Weights of a small masked image model: encoder layers 8, trained on streak pictures of flow and ridge fields.
Rows from block 3 of the encoder, named by matrix and row number. Rows with one number belong to one neuron. Each number is 128 + 32 x the weight over the matrix's rms, rounded and kept within 0 to 255. All counts start at 0. Numbers have three digits each.
# fc1: MLP up (encoder.blocks.3.mlp.fc1.weight, 1536x384), inputs 192-383
# fc2: MLP down (encoder.blocks.3.mlp.fc2.weight, 384x1536, transposed), outputs 192-383
fc1.1424:173177159173141119157180120155151071171147130134140153128129156160115100097136102124160113146121164176105076136148107096125118135170155135153085103134142129125133121124116097134087157175144169134105105144112107171113153177126115154110039141177144144049140106086149141108130128142210126108117124157173155163111121130096128115095101233147148131127157078176138053199122153139148200129106136117149147084127091091080070154091108124144084130099239180117087116173138108167117205166099190161069143145102128171094139081179090149161160096164155155110101093106154127147173157136166157141
fc1.1425:142112097124220126122100112175095142104118145179120069091073073089098209151106104136122107122102187142132129136157164159111130126167131142088048123134100196112212116191165064148158171121093094121136147152156107143101137092126076102120152087097149153150144090160126168114146179210156078160115133184112049073100082110103143167125104134139137193098131155085104102157166175140085119150093092135170162159144196092127141132157169148119125089068140144120168155118186168105152116200113074115131166145155198128178058132159067090132106170151121061111147148135149092118143135110120106081
fc1.1426:096145107084153086085189129082110084116091094146186093135161186134159171140096145193103111170152135090156099154109110090182172098146138132138157152143098092140130088150163137149121127110074142083112155071153126074144160069164114073140146122135164121123023090151134199073125175126131065155115139106119101136093133101103149100119119129059141091146119151125137167145218091059153120151119180118171090138176138152172160142148149140111075139129144138148137129122110117177133172109163103160054105064163139109122103155140151103140084152138162200097092185159117137152172119129125167125
fc1.1427:140090067084056080091085118132172144129147197162153161140150092120124096201102151116052132155154113187159066106125151132143159151168065119124137106142120113123135162092093108140123121117150133116106130173159083102080109123097171123076135128105138163165098143139094106152217133116133179131189234135114110085052082085094149093138060087149102168122124181111141122168131151064138108105165105068129152085165088166099149165129135136098142137124124106102094136137132101125128116094090119159189117200164175116149114091195189197096089137103140178104122183152172141147091116117096114143
fc1.1428:113125156141131107155174171129151155113098137183109155185176083135098056162117114146155136104092150131090193135080063135126116105150167128082118161150079141059138108158123131147143151121138171157163155075174067111126083141125119150075099108150120147098129135155130163096140086151143189125085146091132136122081138129098126087140187134053158201151149107182121114123112108124165086159093129108086071156121066143116083109121128136146110128105046093065143096112148163174158096177154167134140154076067170110125136082165172182090144127139102159117140158119136110080103155128196140122
fc1.1429:128125119104085131101137170119115151153162106061164130130155192135066151094183138143090159073108143110133102072156141186175138184144040098128078108126107148126146197114156156143134135139117128084143132177171144182134126199166144112073172126131098132133127154128112114131161124173114159130160114112114141121206120158159118173154130099158098084064158140152164070109084151163032108147180097141127145163105088171157137088165105087123112133154119103102111104184175127088119124172134141092099119157100160131160125127144100193133053132095128119173135094147095090123087120146065118133
fc1.1430:114133070131089075138110130047109120160127138124097159133131109144132104152155066147141075154125132132096128132086127156135132090090110148090141092126091113158163113122101176113148110184097176127158050118184191155150130103172150122132116101091141093146105114158110130127139201150126163185175110112068146138064127135107128080116165154100073125163085119123101129112138143162153162127172163151125115080144183175122137133153108124139130122094125076137124130131088159118129131149174156132094149152126175141094147151168141146107131152172138140150119100176132169103090105087124112157
fc1.1431:104113099117113164106113125084144105155172145138111154103104103144098139114155161081091107159167141132112152120116163112131072095173155209160199085173135144162150140072126190144141111144110128117148153125150116142176128133115076077181088123162121132108130111135139078116193124102084119163048149083088118052160142158138112174146111115111123099137112089147166131174158148075136102098156141114111080158131112102134122103134125181145125105092108108151144085143179116116165121098148194145141106109080139071130074107086161129110078113131160113140101138196170119119198071116169215054
fc1.1432:118148073142075144068123143080154148174145175104137095084165154152128149196120142103135112204160158099095153106093093131165100118123123092121063145157074119149134141145138131081129111077158170081117104109139080154125103143128126129137149087148140133054147099137131091129114158075084099080098187145126134154153102094130097117147127099145105143142151119104166148127103121127107136065179183150135162145168100160120132092118159169127083076119080121121111120117183182179112124125127153117089092149182142128123131050052142151154129144146182161118113139123173176105088170162088104186
fc1.1433:149150133161142113216092151133155149106115112149151081094162140156111143175074139139125093158159113136165103131091180116094163107151077106176121172155151128161175119041088111100191164121181072178091128235138179123133169167146166084158056079104129067121118076141104140099185089150142184123198184095158135139143126135167092126062145145103114126083135121105170075116106128136175112130141128170138132167151155145145139107066121146110093155130127101160125114130089093123071156161135169120110082159102174094151099104137133166130110159083161144057107094137158150085077106102130179134
fc1.1434:085185179191145127085094115178202116140119148181155096118085136120074110101097109152123119122123102143079130176107126114148123096151117161151127156089118162176184037118110111185160059085084144177108080056135173170124144150139149133143156161174155126143152191124158109114122198125137195127139118171120141149120127123145151094170155117079158117165158152141178083110180153113126148188159178146227142126124083088131114124066124134101176119047140106144127131145123126127155113183134174101151094140079147108165068138104162155137109133153085107137120100089109076121121100099001184132
fc1.1435:107116158103134151124137143127157147170064153078149156135121148141120113167099095160103084104099049161086094124142136157047118084139083078110121107170130137138017142056136131142108044136186119128174103121155090077130158135129182181099116084143140142125093153170121145138137146137147166098161180129093150197153069090151114116152113124088096103113104103163130086155109111139142109129136147171145188128138095104137100116122187148119116088128122146161137092182131172100132140111130127096156126154121130152091114148124176120149157141172132169169093132096159143130089108060127095167
fc1.1436:160158154123143143136128103149123109100100182084114060116125116172168141104126107108174166117035130140174137091116098101131096054124139164140185132154094165111073221086111143099123141094077088096146222104139142110167090152155129146120145160135153139122158104173126092146163102070139157094108159111151147154095104171124105092143201121118153087159134132102112103142136118134122139091121145188115115115066153145122089138125147117104130122190120122153127137147136185139134122148106107163152190127153163204114099148160174079159188060098117159105097137135098100135144107166142129117
fc1.1437:155183154122169114151139148084104117196153135116145087130141108081162116187139102110176140071138079147141055135165164180119106192064135092122097135147140127117156145104159172157127200134147096152074075106115134113153103133122207166133138108112147171188127130038152123111092152078182129192145135116134155091124124117177120108127127109127134152123143133160184107151157121147092120099143132120167104143140094126111126100156105134093124098085081093164163085112092126120130137100068049131113097146107118112197082112128046131069141129171100092099147084142116101194161154126152135141
fc1.1438:104129144127109080139107093095117098133121118140078132112125097181160065086136090147077155099149129211206136076096153187111094106121114131113164067111162110102120127141153155136184126179154129163112083156156113212119141114133220173171107163151120183134122187095147110152082104099149121094148136101059104128129098060062192116116077116135092128156081099136132145125118163075131156182123142084102114137125153173142162116130167137081060103092094153147118085092148041104138120219150083157157109114054138152102171135144059088097135128131137167177133111132147151159075161183172052129
fc1.1439:151133110111161159208162092090160165117113115156172116117121123128089128133136119080131163128187143146173083121119133125121148130133187224071110139104067125087142115120120107117106127130106120109121074136136100148078158159136113165124158124140163102139229100105138124129054121123169147142139155125147193078149170109187131152173091141121175114099068170123140110125213145058136118082117121050100196068122193190127143195133084188099175062102127102110105189170132107147175131102179180091159160139116138147122127076049119140181141068171156129174112121148129143114142146095141188073
fc1.1440:212137093139163096107105128170138112107126122087111103110099137151133162131120117101124170125133107085167144128115094123109158133190161167164122160098147118074123063150165108154176128164154124167139088127134106182208141100113131177102120113152141107125083068199131117139093088135243113163134125208117138101124193103091167133105119089119099104148141129146132161167120145107122136159127153134168120116089146089105103080148097129107128115099162141118153095107128090130077109091180211112110078140057140101135052148076081145109130080128151091158129113092206113093116195120111111218
fc1.1441:100153176094129124123123150164072090139109161110109166101177140090148059080109073118086081156143137134190069149164120078085098100217134161160139167122125083106175180068180125152170157155088143136109143102108148156099084093135096101178106104101101183141107113119125135100132139165130086131092132168113090107157158138183156065081108148132110088090107180097149101088052103063105125168152145104131149162124092117089136131121115112159184149116040158076137188086132113159105164135189135131125125104153123121164130103118139138155104123142107174204111073105147117169102148125099160125
fc1.1442:169180091145103109158078144108044144150088098137132162110095107077139116139073094134137103117133117129107084117201156200094180093116169178076080134127061131180182133126093146107110113103175128146122114132177115154112145118110138151099156133069102095154152117145114102122155141124154184115093151136102155133157136118132081133131145095127162106126113135145088161142140189124192109141145119099134132125197167116139162096130152156087150116124107082198084124117160146125148135136170174065117162130124098109136094160151094123137124149123079141126164128139104202146184101123104126158
fc1.1443:133160102119131125098142149134087184099089103131129136097119157197141142122123114161077107131126177104160093131084230081152130137128152141104142096067160140062139103127130148125148142110135092166148122109088104099124119086106155100106120181081137187161136072130136158146108116142140125131118115177119113130170140070113107104172152089160132148121159163111138115110110159130137069121134099109134110101189144188091159105114088111114139087078111143125164092136146103195103161146209142106105156102160175131123099121118086130119108106139100116129129102104100054151087136129130124145
fc1.1444:139150127099143164156155125093129141095103114164135123113151129146065104094123102087116159136153065104130113126164125175078150110053221135115149107148103122137112089129092179134136114157155198145113136105178118136146118086173065185137155081172114159155060163145179059105128157101168071119162129108113154089160140112121098141065038102125120068151154101092134100124149085184140130114113137145207162146132135100109140126116129117190153146206175064060150108076155144111127121117179153148132120143122111129119078155128140153120188189086106124194097149118159100133104140122134116087
fc1.1445:101126099170120114112114120177162185163109119137130057041177111174143104154160111114090076180125127130123137098120139156062153143165146154104067154161132160156099144101099076074119108172173181117135180093091134100096110172152070115102154153194147071090114097145128122172136141197181152147113147171088084134113117127112119098117089162129190124154123163117085105152115133166145084102108156121138116165126100167105117125152087092163155125121117167144146171137135070104168116121139144178081112146152119110053160111149093148121134099077206122115104139077170156104106025096130152117
fc1.1446:127153093175111132177120147098146092134118118105152158133129109181190087088039141116147168129117143178115185122080064168159132120081134153106155137109109162106148140137108120138144088111080128101167131168116126154126173141106113139178112097106097151159168169093098132159148142152072121160215083110083160146108056149094160019111067075132109132118122183143125145157145098187133101095094115153151116086132160144116104115139129151111125125141182071102114118144125133136092083153142090117119156084181132144035132168107144154130137128108129152157099092101122097133149129129153136154
fc1.1447:132131154124118096102113084103125173118129107146054165166071100120155168144169123124133070135136148146172092126123131151132139128164193112117103059102112141090143159147103111170167116181113135089144120116121095115090084073105147065143125100141139152175146109116136135167166166133112131131148127150114106126101167175064175146110194107125097135111104164119159159090161108132122091088125094122147151129140141114196107106108151114122134172082086083114127103142099085124158175128152082132125156155157171157133097129152093114090080120165115101106140156155140135059156119142085073102
fc1.1448:071145145054107115091116111123099074186139180124191128146129124109155101163096090133120115141093134133119120141130128117126070100112151133087185146129064177107130093173118124110162119109117116128121154133129143136093097142085097109118120125114125125173174153116125243166084208198120173161076108116141126098202086109122164119172159181150173129143098154070131081130122128116125140155057114092121124118092106101127155139113175157146104107122187150109121162136110145179133082134144129156083134102079142191099163129117133148109117049141026161117151109123120118190118113070064127118
fc1.1449:122139106171142102136137123160159097076138094133142071114107126078136121172142081120093149125152129177159068109127082093141136161115145130110187136112154134085134158113153135152108145106135149156118100152168091156127112112135126168117133160120060102117158127150135137175076128117125076147161155109120121123114135109072140147147121086143093144145154124114145154108154190134142165057146061172120156074130083131106090106111185098123138053091134121132138128164167116101106122147103168133113149144113142098131123208120146087138173097115096077164108126086151141162112123092101105136
fc1.1450:111115158124137226133101124122170155123161222107157099129162129114204079098126120119158089151039094155109076093157080113162116108146108132136119129184134095090163101101118172082093173125136174088165089120152068114134208074160150064113128165098115108141143138090094128152152166094125140138084126138103130116003107097173142026102084153166084134090146185136169057142113137154127147101131144163130150132199193104120152167125136129151114163142149094171133151210104105092164127113123143149087144120089106097056085120147178127131121121164156133134099165152149165125128144154111182122
fc1.1451:116118080212098104115162143067147158128131137188153090125127122094147158134091131198109171126113136141134210103102123172134077178147147086136123148122119134135111151154166105159106103171158148111118155124148112130106111092135212111138096144120120097165211171136147097110187157112133162113140164055117108126150148136127104151093083129162131161157119115128132101087120189140202156067125132095127100146063182120147125072129165204124119140137150152108116156069134110143103126058106158186182150112161111194156146117199123174162139188133136135072085178111105096101171103124153135192
fc1.1452:069089145127158056207195127150122130139128125136134143143087109085119027088165107117087094094111128127105125100116140126109063131131097177126111186134121128094132178141159151151158104160115173156103108121144104148141127114110143113143134151128085136131120145111159109113147165106103121173167106129159107153159168077112111114101135145112181202147157117128135143107114140137174169181059176117151109085091151134154135113155095119121139147126121153143067139099109071112158102085163104102147122091152153141148146162163121106107106155104105129150110111128110128075156158122118139164
fc1.1453:176125157108143165122074142108139149127152145152225091159165138146094191088142191122135111154147157177129179077164136106093125162146118085093117090106123089142132135089076103131115141141157123136115170135189112117113136159143125164130111084125126135153122090193170156119074077171164169164113143129188092140149139097067153079172130087106103112152146178134142146097137079195105087162100150182138178062082163122128147139121128174153172098142135119122173105127085104063148093166127120145117145178147161107159173137086101121091095148153123131104113145154122151130159141121093097118
fc1.1454:126142151110104114137144135169156173071125124083161150166141094113126130067151172133101118115170099133204146146092096152131095092134098157173129098106128090107108115078142136149109136135129129079137126159180080135105135073073144108127089085093127153131190146157142155117091134119131118097095139140055124141133155158084139128117094180119140102172138070120126155136062218116151150145114106150150151107125151182137119064157156110174100106150098143153121117170134125151156161105204077102134099104117129158129129200084103126097145101147144088065114137139133201140156126145147071113
fc1.1455:159123110097104089133100093141091076134155090189094152112112113163133088106155139126149179087130094117106098097141191141101120077153077122117153106152154088146150167128106089106131174042128159129121123148097091170140107113124158138146154128234144099057115165223122111064107120158131076103108152128100165138121116138139120147131136134142177072116190125132127094147069151149091177130170095117130122104170163136145118106101057136114085113097073079155116126113121166108161102146095127109077109143112101097092155169106109099171127137068104094094169100178122143160136133142091174077
fc1.1456:136150170085179088133125147073105086102139134091155072109134162080153126134162149100098131220119174103108125132112111141164174122204096159152107129146163089088135145112132098109125139137100188110084147123116154094147153109101158155144147160066109106095126117143127085154131093133106152120213151095106130113074149112083108107057106180133089120135147205187081154183152100142075184129140089147131157104101087077157118131138184097166126142128105096117109146099203179113131090146156098081147183099115162114093074120126154116145144144120111123107136150132128135143139198101097130139
fc1.1457:161142128169141058121139149100129080150137146085103110142124105160163132163123190156130138114089128178115145102196138107142135167127161067108109128063152163089089175113125174182093110138127154115106158120087104110143081169112174081080105138120188173107190136139127041121094103148105140098106201074117144128177078096147125145133103132112174138132167137106113099132058187118127097104123133112114148146147133122101079100190187195160202133176177156052086159193114143114106131123130135121145120110100090113082226120158133127131151156062113138095135170134095080100134109186092107072
fc1.1458:151085069141138159103181097110119090171187144102140123116136174106163140127136121079101085068165109107090146151165156114102101135145138107166143090159039130143099145130161161177086158126116080213132150154080109129164112079166125097121168129132152093173143145126171149111085127127113139154120145141124163109132092161164129133122115155126159104127187164131148124169129207140150129160117128074138124160116140089122144104134161143183140136131165102152085097134158126150162177125147139113117131122137124111088153087103149096135116148107101144109117127151096110136148142174066128091
fc1.1459:089101090121137162145148096149138102136192092168127127107129100143172133120055121118140131182163070121152126185138122127055131143106087134119142138125099160162159172092165137125116119070105107132092146083195145051173164071129143111159087137149173124138106126106158091104139065119085158133106166126157102145131158166091128149093134121111070124111109086173100093171145151106152125115103111162133078108104152156102140128153122123151145148161110153144138157109162106158152100079144194070131134123114116124127108128121099147085160154167146163169117111162125121135100089194172104068
fc2.1424:116124151046096166135157106130100140134207150172140137177121170147172085125113123097173094131164113058155141163035183140063105148130136079185156203075113115126047165165144179121182135175154114153101144112104184116158059072118078128117204102055161074148073111158089150063145138125119168185144199109137061174159125098170052077106213087050173099101036088093154084086100115137092128143221147167071076171098090146160139115140158104166106144163075119193061107056054171069095046122094110155108202072122232147107106195146179088137222064111078186091116196068175139157068171133132109128
fc2.1425:133091148162099177111124166136108109104071095118083074175085143117167119127100094116160149146120173142104104206119151173142097079125165199195101120144140082094111068082080081120168137089087144089160093119091133124167136142076097143159130142169083149152125170115205116152144142128122093059151157173135226102122119152169188110161119208109094144106170098162096107142122085134177186096114176090132114087112076083141087141108062145109153172090111188148133125169110119158103105085125092141094156084083075166139128185082159100156165156144116150120145146076094138121151134075111136178
fc2.1426:134123132141114154149145120118129131153119109069157150132098132111112146132161108100140112148106152089098129105141161118089117140150104099103128081092160128137158139121170097117124151127163147162172103114210134100090165161133120130142148155120130108140088143141077148133161090137151140117156142136073136151133154105110138148098172152147105186125158112127151127123155153107162098114150115139142137139035102110119139095096145093127127114092184101129097147151126158094104129144087090112102109120117120146169109090125127126102107127081097126136132115112093154094122097154165095140
fc2.1427:139122094101129144144084090087142142166120106092083115099174184113149148188168178164133132131138133122135133180162138166090152162059198148122092124101124129150129121132157110121126111126076103125172144137178159183169124032083159158107133135101095067136157120132127167141104115181162098121159155205201098083123104142115014077072048121126091089116154096065147134114112100137121166103059157064077091121121158155173139088064117143127136115114099173133166110144137126111123133109166150142160173128100113104163190079064126094129180105126153099171133142095127095125102070141123074108
fc2.1428:090076146163152156100141107111156133143132116118144154121141087139103130084117112120083131162151170124137130163107120105094085169116120148117119140121162104153167136124156120150170093125112111154085074106099130164113154100099129136106134112149120097162106196156102127141126135125116118150150181121143129119119088155187124117131131185149148109102101153165129139145113136141133155132160149133126174176124150066114098184113161156097082080120087168099129156136112133129137147066113135153117112167125093159072128144127096101163158190148084069140128115132140171130102147127129132163
fc2.1429:124109152176108133152117098137145142142106103123134142116091131116149098103133129119071080134198087106143113115147127097124142122116144125165145147135143125129150139129160087129112174170078131136105140132108178132155124058160107124157161153091116083169136120085164109121138128125182089158146153187116117121141100133112122059162138155165123113195145122117108096094119146083151121151117153120111125105165107105106160212155124155135143104080116120121132071079066183096120100168115141090192154114095136103102103138105138125184145116119120071124161127096117132080194166150156103167
fc2.1430:147152095137095113167146120088118149111184100109187093149137148140128137128097152140077180184142091121175112081171134113155131117061113163125123156089121120131112076112209126174068165048144096121165102111122093036146133113112125154135133110133156119081165102157100176127096086078100093091042167137148082161167100097133139142098126078181183116102188121146080153152106127159203045134129144112143041132108119118174157126177145166112108146181096125163114117157144107101112181062124120108142172165164117166137131090083147116137146115149154095058133119090089137135139107143170131140
fc2.1431:095113120134102132138175139058104211067081118151121150137101161110120132158166085065118112111139157109131111073176111122129132151116102124098089124180112116115135160106145162084175157087102160130135079171151130127130130188160168144137106147153095134152149126149123134134086070152157147108147137111179133169138124079130112096065122134107144104134178143125157140094121052146138134119157099162102098135158141105108091151105122143121103128136141137105147144139089154137142166117162127115107168086146088107122097129125076105182154165125139120155124136082083162171164187105043117147
fc2.1432:137160102091157119164116146172144098102127145172112130114105127114137099115131095157081145155125081106159166102136154129150084149104124172107128143104206131129138171161137121167133136139110097119164140117144155153150147124145080107141115124092149126144181106102113129172054120121125121167136114166188143151122118107122133141185152148072142077138103126138149151129103153151170143183081114122125071132134124155143131141123119146149128181124153174121142090112114114047109117129210081146129152105134160117114138122146106096083135125122107104091138083116105115170156127118134118165
fc2.1433:136122126105144109130140102115144128144149133127123145153140130118122140109144067166147171119119101151066129165151153107130125107084169139077143137166080109134126143122152114111081158132136120115153099137134101108093153095118142075068143143150136127150164164141182155123131146119124100134126138161123131117132045122135124135143135120115156119073124072156126128084155097079125152126116111161173136104054114112116168101159169126109155155124120150153144138128114085167101119151091145163141130174109117155143154153145132132143125166123093144119105150104144120101125110124117137120
fc2.1434:130124118130079115135142193106059151143162157125160111119111179140157151145135074095170137124121124112148132139121070099106151116177094138152074099115130166129107162110132105108157109114113081158141165183146147091143147098089149137154167130160095116183150158123135166153088088108093159079079140136154164083110167134101208167148110151140118128111163177181140181214119124150176136116120082151083076125107137131134151091106134161139119121135109153112117113120130190149136116151146079154125131162129200222149123094168137101189138106099080122110167087119098132127125143140145128093
fc2.1435:176141116102157143161074109108073133088149104126176146072121161181158054143137103143106156150140136050152184154150101089163155090131138120090202142130156138157189090155137158044156114106113144093156149079180073106118124115145144163156158145121107060198145097152094117129155084094135120112148062074162139112111120116171126149134084104161139118157185131068153152113157143119164131106158129139130069165136132174129040146087051139144085150127080171120151192167124123164115124108144128177115173149142121099162143157148082158110179131146104135165193180159090134153176098155141110092
fc2.1436:133127069121036170163156103073116089129123146149160169113207163125127101116121106051122086093183126102107102104158092102171092175147186044166169108184110014119143166181159098194093189138142120166109133109127157140175111179108110109110187096124141140108130176138137151092124176117154099168087140140190165178186101099110121123100163099163098155132167081114132162115108153110100116194110129062091168157171137114153169089050085162131192167071124099147129119103095097064108098120152151145119125163137152132113122122079110141136102178131120139130117122151119151057104123128102171123
fc2.1437:127101090091118166090134157117128109190121141190153137090111128140115134122182117151112167157136152122094159106129093095059107162144088174102133114119079134130182088138110157098047124148144116112188088134111168120107113138169081105152162140086148030090122181171189182053139097118071211082161163131083129116140122217113120175128129172107164110120067151105084121156115105141144160110110087123107114116030208118112128106125170188205131132161147134130162182133166096128116139158184159109055139128146162173044153133175202169142191183094127163194118167174146096134104095064087165161
fc2.1438:157109198050148088140141143116160012132124147146056192107128116144130037156080069156128124168170210088114150117096144105106157172091104140156181148139083113141133163092133160119127102129137187090081093135163138089198135140112165125140117155076079092171156119167189154157121109141128103066101095145109189113109158088083116132090164103194123135115142151128114101062173067123132124152161171111078095131035101112155170096125150111154112088155086151064075117091138107138156155129140117132094091101149156120097093087105119054120132157140141188121140152137113145151106146119139095174
fc2.1439:161124106128176160099103093140133127143095084121164151101095150131216153171137129189185103092130137117198103142162133164075135119165179115083171189116114168073190153142156089139136138131106056163100119080168113131071118149080125108184098102043148134098177114088111125083069144117106135095121055170099162101151164126173062129116118106099164125088102179143109112102208142088067141138156135112115112159132191171089103148150151110144116120047206074140129130151143151128136097114166104135105149136098090126105095093135109198144186079077099060150105116155147104184151020111138102111
fc2.1440:125130131115146147137121134136137119137102162131128135146110104117167166104074130114183086128061181121134102127146197115130123094103122103106135198172109089077187133140135128121109133109152145067138181074163127091123115143099165078175101082111134151140130136097201076136163134068112138098184105095112144113120161114181140120143148124158139205145135122134103127060131135168128068166060170145118117122109136174164125134129137089111153114106114161073148186135182146144139131164109118198084107175122127116089122096121111118127170086121097107113131126140129160187161173131148165127
fc2.1441:099152081167176159197092023136159101096141164162197154083097141143133099141137159094090185128134119191121131141136121122131115171080089067100118093099218148117102078117148109090095090167122168115148090093146114145115134226200110150117189164060114081108110161146122137152172116149177156160156150112088131130128148125094142207082129062176095104103161171133147146154228235201133150131152136183165112096111146162093166089156101117130169104069215185187148096125142126066121062076107113126174113133138085183117138134154153111129113098088177110098112205037196082076133118060210081164
fc2.1442:170083116161132121095173070115179167139125105109133113149131128176154151119138152131108131137153115131153133116090138063117104161148110081130153158147159127122172149117131111080147145144122120130106126093124144112098154164119114108130142140156110143141124095127140147153159157124079107116176132116106091140156109158117151159109125116127130157128182130170139126140140110118096132096141115152129102123127159103118130136182168124135084175173132121110124187106084123092126166092097121135113162129096157098101108130121121142128153124093140089116107118173115081158080147117098102105
fc2.1443:100078141105147144135114149116100125161130155107127171140142101165131095112126112106165138097115094112084104121161055128095203119134112177156114199134143058158034134136109143138083106186159119173105108119071166121115113154149132088143171116100115124158112179192127145129138131115121101129136167129141137137099160142203108081052124141111113118150084127153130090096107109079105122178096145184164116160144130115151114130201158124125086164140098116119110119120137098120127124065150109171178103164174117106114139089103122155132192182147155148160102148148159101122147105147121104108
fc2.1444:150105103164134097131129143146091181136133131114073203161115110126085132098157139209132103159145144131103165073111131119169041105161139131087102166140122139100152112105132084149131125118140118125138128130110160162134105120122105113106140090132126097125163140148097102144117136145135169108165150121104118111125119114111142117157088089110106130170139099152114146085105174152142158114154112080072134125149104123135166137172115112188071129128116118129136129159169157159101174118139129132117104098115120175097154136138168158138145107174156106109108160115129157062120106113100169118
fc2.1445:110152159149118165174141154133117091086158127137161068126077128130174089154071138115206124126078128158140146148134108042133089174118124139197130081126115116091131106116156111094121128081104152120086150145046149121135139094070138166158076136054120151159153110124110072173128084122090145113151128084091182136077190120078089147205166076054082121082166135147109162123115111111106128122093154139160095183096145134136184106111106117116079091136122103208156086159082109127104078131161161015218098185097109156152111136123145151134130141171141112107166161141069167154089176101130142140
fc2.1446:161073049132133065067105151129106115111089129167110127127130138034108162171139120154124121139158107110155126177114116115141132113141134122099166149179102123104152144138081145035110145146162092164107065112120199114099091119103162134122117123161163079098153033133150159131095138077132090148096077173166097033101134132146145202128148081139073141158179098152147133104181182158140143139131145152141128129144061107121111131139119133096159147101124140109186152129120105124189123112142136183107085161129095045193167109128141124120137116127168116180136105121125121144116132116137106104
fc2.1447:128128103103113080176167080137153070145092127155124085177152167139127131097055157110139160106121172128122090135186083158139090150119083149152155068111170076164123120097119153055100107098153075158137166123085142097206156083047145118118123133115106068085110146147107129137109074096122122115130166152137199081134137129170083142148092137142148143167113069136134153179149149089112195106087155196081173145120138126124152150152097096137093123125121109076147145128129126123147130150085150098105156158085153119095137164124167146128195149134165140158239119058169174073097162093137174179
fc2.1448:089110132182146109161130122136101134133056049137104168132082099197147149101164169102131114147173111146102091180151143071152157125161141125167149109152043135145182128157124181118135106145204105183135108145162158139131123090182121118177150127101065172151145126195143084133131103139100127082174061106153134177085195177150075108121061109070160136048142079116112171074156129184141153066134155109095129137181146104186082052121132061102090173113114082147063095109160131074089056060121135111158094070155143107186169160148117082082080155136157126118131180156162113088136134134164097181
fc2.1449:138130154135119144126098122134117119150107101170155147126101134145146148088075181114134139164105070138094081125141157158129109107157155151108125118174105105128100173112137166082126114112082121146141160145085089149118119153111134108114169116158154146158106114111175151161134145144098150114124143109216138150149165146117141122092093096111101138135132039147143073169123141149163139176053089145125094128069093079156132163172103139150119166112102097114081139125132112141130126137189081126143089116168084105155107067082140159105111092132118191096179128116059128130090093114125121149
fc2.1450:145159156135135105135184083156162138134185110060155138120057164174151116141073118102116161162147159173154128171131175156074105105117151155148153091077141155123107180117085094202105088136135128110131089126121074094152146211112147132154085105168107106089082116092094121139139114071080068115145097111118070094191128122139132204113141111098164070112095077149062112188105108147166074096138167148161103139072180153123129127134151179155133124121085123111144140086190101116073115106157130126127138117177101177125087144122100092141120165109061116113171098130166159166098026166111097146
fc2.1451:125121136099122093115182160157158107095080153096023111151163126083156117133117141124167111148130111155136168160069137136130152159153154143112099126119130125123119134124147085137130129168130149118117173169159119160087151127089110165129136120126100162111116152117141117103147129172148134093107117153163161130131144091106117141136120176116164165098118126100145127127112153140117087168120124075134097126156147166127098141111126152081102111131076157138117111131139148119151154127145060132137116134133142112144096080153069149122110143132130126161088121145109138100129103075107096088
fc2.1452:171158122118106138067081141118142112060123105124113105138133143171111076142139118141167122140113097071122128104131179135159185092111114121169119130128074163074093108189152189135102094065143143185105141141115136110117079175100135113168085170099145088175152149170127121145079159108092142114161086082132130080121127125126172090122106077077070083134137109130099070155102140152079077125121132101075143192097069121150171197065110144055101133125092090130127142162146123175148129156182123127137138168112103078134141132147090106137141149133184162116145141137081132162144132137103142124
fc2.1453:125128122141132115108104172160117123101122162149174133181122140157143096174127113085123125081178113093099101118135139170099181122101128117168084146218159124116070111153133192108099088201105165082140159124123074178153137079129178103138138136123126127127139132096075158130134133140096097137178108124103103134145092148104105137117135164158084171126146152137130088168108108076146196151103160087141152154145086140132155136196119117104105124097148143155095138130186103148139105097143161107152105147109107185107111186114082168161189233087113117135126168096056085152153096068122145155
fc2.1454:155163130102124151096110109117111131114136117120140127110107159136088227139095052065134107104178100152082178166158176179174064179093173125060153184121106179150116080189108093147162183069127137150156133095131175161105116137129097158030144141165093133115082182100130132119179074127045074115084120155172152128099083132182155114108201133137079118046116198138148102085115124140151141116203099130137141093063142082129093112101161125137140127150139155116143111121071157142061128107106099135133113169100157115095100049166149193079155135106146145169174112117103068129119082130109140130
fc2.1455:093139134118093137176172145132140109149119093077090170135164162136111192124163123158177131140168137142084131123133103126164068124115124125193122123124140112110154142110122149118156164150146127163118144127097111138131105142204093175147098182111105155180122117142122120163053150179117147144156103136176119141113117077110125117129181106079160088107101064122139171100160076121125106141143119135186132160148089147125114160104167141093158162114037116121107142153130137087135119109124081160132135128125128120171097179114122126102105123080173165128065113172115111134127098157157101085
fc2.1456:165139071176089092087157137122096183168115141113137143147118083160113114094130171131105148155137104127101129142105168063113119129130157128204123120145112107128150124157159113142129134128164097100150113148098160120108105126108058108125070081151098133139092125131148149106148140072163133152096133182153111097182131125194150124136129137117104160141126143101133129155153180113139072133134147132146152104163132155096137129164122124090065124146151114090160113114126093150116146130116137147135094149111046161113134133146118139110130161117167114144123126153112163124072111176113097170
fc2.1457:135147191111100116095131137169129188141135153123136217151064146086080144109119084175144129116124082106048101191057121096119112066127095122196157122217115129123154081086107040090157113109066152157171095114083134122200137133153094174137138047150129078127137107047208201249095175133142170104105127186138144111083101111106123224094156055155168067094101113109173146064143111116122088111138106133087179133083136155155141125160132138193097098126050112160197089175109141101101117077115171110074136155117167138155099082083104088130059124111148067176059102107143146192083098102155100138
fc2.1458:072159123141138100121126147123149125136129125115174169142137104132153153123145118146150155154104152072135122186151148162126110166133114116147148092088190140141127111140132124116118140118136095122139125122146119111144121166114077135118084112147130099116046130127124112123168109148124141132094149128087138128167157182089084159132142137116138139122181131168108134099104138125125113127134119159120159114087138109100151148118110103115096117177166192108152169131100195120121058108185129157144125178130108088121102111204113152123123102114152101134152122067143114104109101157108128153
fc2.1459:184136132168098129117139129145099166084098143091144063147139155105154104108136142128124093138113170135117069097170152173171124136149134124130139152139109112099075088151067092118127101095134165141123170173096108189100109154123102121061122140113091136125138110145123148107113139179108098111172086163149080156102056162129209122113120175079117149181110195120166178123120108162099095158096141077108154068130122098126065171115121112084155121168109100147114099136126160098151141123123097142121123119176178057129133171136132092085098157151143134166144110123125125109182151128138110127